config = dict(
    horizontal_flip=True,
    mlp_ratio=3,
    inner_norm=True,
    layers=10,
    epochs=9.8,
    warmup_steps=370,
)
Rows from block 3 of a small self-supervised image encoder, named by matrix and row number. Rows with one number belong to one neuron. Each number is 128 + 32 x the weight over its row's rms, rounded and kept within 0 to 255. All counts start at 0. Numbers have three digits each.
After each neuron's rows are labels from the 100 images, of 14976, where the neuron reaches its highest value: "top examples" is what is common among them; "patch colour" is the nearest of a few named colours to the mean colour under the peak. Only what is clearly more common there than usual is listed. The data: made-up ball-and-stick molecule models.
# fc1: MLP up (model.blocks.3.mlp.fc1.weight, 1152x384), inputs 48-95
# fc2: MLP down (model.blocks.3.mlp.fc2.weight, 384x1152, transposed), outputs 48-95

fc1.438:113130101119067108101138096089059094134064127110134107163134143200111120131160110152098086135104106148145087155142153146114118095152136134089131
fc2.438:111156120150201101113104144152112147188131161175135147152164119131147110129131166124153166067114097153051118172092058154083123106195135109168136
top examples: space-filling
patch colour: brown; grey

fc1.476:129089116176153092121167164096080106060088043159107118120126162096129151125106113100133114161113129102162102106131129107146153108176129164093125
fc2.476:116145099110149093099101138130120130039119146062097148116130122116071107152095150143183153111136139078131136146103156140134135142122120095120128
top examples: green ball
patch colour: grey

fc1.447:086152152146162081121130127072108046057062087092128114108117143134104156139101127152155056037110111101157109136157113109092095134074098086108154
fc2.447:111121110139185171114122133095133138153208167177188127125121134143125070137138100136089135119087152105146105124209080169101161146117119076120147
top examples: space-filling
patch colour: pink; grey

fc1.617:140123152169162112089138104099134103131099099089118185091179162118127155091153096168084155149127126109136144141121150140089109157106138141063101
fc2.617:149190117190159129149127171139056124172155116125090108152130078165153183097125191138121138148158122169154146134106100178130133122151106148104152
top examples: balls: twelve
patch colour: grey

fc1.210:168136103087126108175153075075142164139104141149179047090166143177116176066105151110120161086142178170153116137141126068126157141123134170121185
fc2.210:129146099177140154148104160135130128107148145100127129124079124188178119098139181171095160145120113131146161164142116151078161145105104185156127
top examples: dark backdrop; balls: three
patch colour: brown

fc1.730:153119146175131095154131136125154155095132126154188130143170235110121122157174108120154124170141086087155070129146136129112067131138132137157139
fc2.730:113096168122174149106165124140104114110095135128118134145152135130099150162128127129144129174199143051124119144122131130136145125102146136070124
top examples: green ball
patch colour: green

fc1.346:075101170134144116133084139082097161180027094125157049126119115103129172157110086120046102092086156094171149144105128084048104163150166135146129
fc2.346:157133043156181124147151144186131108255172102152090131128087105142100163062123126133156134112090087147162143132101149169102156126123101082153120
top examples: yellow ball
patch colour: grey; brown

fc1.739:133106104071089106134126102114107095100094109142147110172091093120120127101131111080097125096119121084138095111136110059137156083148129143062081
fc2.739:124196185109171127149158139142118138133168114136143142139181076138129089113148132167101138194180159125175112136141169161149170093167156112110153
top examples: small balls on sticks; dark backdrop; balls: three
patch colour: brown

fc1.609:127106101105000086168094092122105118117099127156146114167128078142161138084147135113142133112112098092151066133107147134109157100160117189152103
fc2.609:158119120109131116211125147165125164103130115110106138140194116117144150097096101162101159149210122155171118096109134155120179088141179133106095
top examples: small balls on sticks
patch colour: brown

fc1.308:202131131124150128157144070098100225132088116161139136104179135090097105151067148146171159112157111152133117089091138091126180134162104127055066
fc2.308:080112154096132171109113151084109122124156153082105157085127140135141140205108171163123141216088108063141128117140132111127051145057144102136143
top examples: dark backdrop; space-filling
patch colour: grey; brown

fc1.56:147142167112131160151111167152092100129137141122191177114090143122144146137117129110099097206108098114097131148172165117183082130131172108196121
fc2.56:110099123119101175107154138124110107133173134143115119099115160124127184138122144185141155183099175132139107154117083119079137143071071155120103
top examples: balls and sticks
patch colour: grey

fc1.153:121139108109111106139150069180099103191121090085151097109113084145162102112094188065134104113184108119055126100138114103171122186111121125138082
fc2.153:145200108219113091173098130104073090098119081112056099138064083138195090102136119131145095173133180088163155081116119171124179116152121112136091
top examples: dark backdrop; small balls on sticks
patch colour: black; brown

fc1.528:122105118182114150123171080153158141070156071199111156108115149096058112142111128156156058160121084137148117111088150169073147125132153091181085
fc2.528:154108129132108112131179145118091137158083097108152122137112242150088121073120074127130115130154133154075141109160122112140179143145117168086121
top examples: purple ball; small balls on sticks
patch colour: grey

fc1.723:104125124112173119132131060134123109163109130068147106116124116119161144136161125108103096177119115102114130153123130129136166160087125084169139
fc2.723:135166101190150139150123182173130120140163128141099129166097051149185182111134184153111153148124116176149120123136088187148171100148108150137112
top examples: balls: twelve
patch colour: grey; pink

fc1.122:105123171108119154113150133157084133156109199093157137128101094131086087127052129110110124117160142075060123113161099134128119090119162115110086
fc2.122:138114102104128137139183151123151136148137119102120118117156154153108125145147109122127095096161101056123104125223150125099099133161123125118143
top examples: balls: three
patch colour: pink

fc1.335:128137142185086125120134184150116150114112156180116158165118182144082158165150108162136158139127100154132157111160152129119101097152107132177109
fc2.335:123118148108141099107123098102141090140108113122135151113177135132140151134115089120118139124108131102075122136118089114167077138077163129104122
top examples: balls and sticks
patch colour: grey

fc1.214:140145140160200168105187051150107141087142105079096102068135123065109106137145115113114124093126138175098137119142154162142111144128110133173115
fc2.214:128155146193186107161135201128092114166152132135087122164106063165156185110123193152137159139163097156172162133116113193128154115134127118124159
top examples: small balls on sticks; dark backdrop; balls: twelve
patch colour: brown

fc1.16:132146136149146082160077122122162124049182116146166148102118120079049108133124106120197124130110133148069155125145205113108137137161145135062105
fc2.16:125118113107146141130141156103080092099109121139146103107129202175120156158131156147112135139097121161176126133165125143149121158145143156128170
top examples: purple ball; dark backdrop
patch colour: brown

fc1.315:129137134113148133200120118067118175155117097174134105161079164115118106103109130128142150116176093108149144063108180085130130121131180116093135
fc2.315:122093114115149166162174119088158104173005101062111106125137099127157149121149158122152110091113120128098169136126072114149100129099180123138168
top examples: balls: four
patch colour: grey

fc1.282:117102126119161113167138147078082142165069131136171091084143137137105172126088136145125015155115109163110157115137120106111081129129116143150193
fc2.282:108118171175177068164106143107107127193133179168163165137178141140132076157162136145136133175092117095107137139145150167122133127137124089098136
top examples: balls and sticks; balls: three
patch colour: brown; grey

fc1.211:119168142126137091159131122098093146045089161144149124140085134134097075220131115109127150095136110100143125127108128155148105140107120174111110
fc2.211:105152139139158105122122126140079106084151183128136124174111129121156159177144168144134128160162169130092126121098157144145127100105123107101105
top examples: red ball; balls and sticks
patch colour: grey; brown

fc1.140:134153203095144196149104127162110171144090133156143155155173148124162130070154107097115078157148158094104146118189116106113081154161136119135177
fc2.140:144169126148143176117182140094126117162108099105110129086162146149212147110104098175125140154115133095118148111118078152117094142132115116128174
top examples: space-filling
patch colour: brown; green

fc1.224:107139133109173142077124114079129192144061102150070072176096134142115077143070149098093123000108142161123108148102105128076157164114088151072132
fc2.224:138101173109105120114081154192211130120172161168126125131135156100140141156090173163115148192129179148124084113109146162137088086126165112150157
top examples: yellow ball; space-filling
patch colour: yellow

fc1.253:119129130129164127123064096134148121100133118187110142153121120118144097128125114072088155105075116183114161156187135129131133128101113125072168
fc2.253:103139104120144136129133141097122113053148178101092146109109144143156128171106092145098122144158068044109153141175123131134087122125153097082137
top examples: dark backdrop; space-filling; balls: three
patch colour: brown; green

fc1.725:109190223167147118140130209132123140152104142137111160078135097096124147145144116132129088086054123138140090140115166117082090165144161158152122
fc2.725:126108081146168147110109086143166114126104154131146136143092076132079153112134125118118141105136123174115192116137184189100136161087145122134154
top examples: yellow ball; space-filling
patch colour: brown; orange

fc1.707:122135167100114100150123147128075161111133129176111168152162213121164109161098119130155118154081120089153105072118153123130071127120117132154108
fc2.707:136093162117181208138183145122094077094057101083098144132157122084142148115111094117130127145147157064050129087151121145136095115129165128078106
top examples: green ball
patch colour: grey; green

fc1.392:160092170164136077127162118053108147129021086117107127180180203161105113142141163119164127130105074148119159118103145143186083092123123188109133
fc2.392:107094068132086172106066099165167138216161162143137139090129141065135010134097175168158140138113141177129149181075106129081137134154165120134118
top examples: yellow ball; space-filling
patch colour: pink; yellow

fc1.649:163120146125164151172094135122128168092075087196152123171163173150135102116179101110158109154130138119177163139159142132109114127149172103153105
fc2.649:172070143140144123107193116106121132126059120106071116103130153085122161121092088160141137190113142088094144110124077124112153126099145126119122
top examples: balls and sticks
patch colour: grey

fc1.594:129129123111137138227142140052172074102079089150180105093143074154092119114067099156116158100132110138122156135082150092156090122143096132186115
fc2.594:128116175120151131120097173119150144125144087123142149136157130165123167114134109111104105184112191181125124150212071160149144099089135168129143
top examples: balls: three
patch colour: grey; blue

fc1.523:118112166158109101132119125121124153225111100171160109165105164096082102140108094115068143158081082122110139191128108130081142193151145147133153
fc2.523:154130057139129083134118144147141136255128099138125141139151108169116131065148143128168135116020140179109096177108134136136139128155122121175106
top examples: yellow ball
patch colour: brown; orange

fc1.176:154122077085068114125163113084123130133122052121133117155096116129089131172140096183122123090154131150122147106096165074136105110121130085125108
fc2.176:120129113169218139100110147079159122086074128059119151117177155118171213139087157095145040105116153158154143107110123164129095118119111134114148
top examples: small balls on sticks; balls: three
patch colour: pink

fc1.417:139126119077072083123172128060141167138113119137115114150184149165114102121110237175131148127176088139158105183098157154114070115152163148139116
fc2.417:081151075162150170051051091078135112137132152090161139091094116109054141181134139071142117156129154143043185131114122132127136152107104148114146
top examples: balls: four
patch colour: pink

fc1.85:092169119127171077118097105139146192107183125173143124160152195102093118147114163062136137112185117135078103120151082145141133170134152131114116
fc2.85:089144105162189114092083117114137136252100114066089149117148124177156158128112146125177077113095101167081125109140082133143067121110107079136138
top examples: red ball; dark backdrop; balls and sticks; balls: three
patch colour: brown

fc1.238:169132154087107110157124147092159170121103091104142087099136192158142099122174113129093147109128159145119098127144133104085173181111126154068152
fc2.238:166136133161162136102162148125137122103142112057133121127091131158143163118121145129152100188135112095121188118125118139100127159088130165134159
top examples: dark backdrop; balls: four; balls: three
patch colour: black

fc1.7:163080139128094130080104085041071129132094118120112118149104108145147105124169162076069128121119101123113117120116134133104143151106143140052100
fc2.7:109173223090154113108115132169138108144151153120108097161109089147164148114105146096116124146184120154122112090108157187185110108155105058170125
top examples: small balls on sticks
patch colour: grey; brown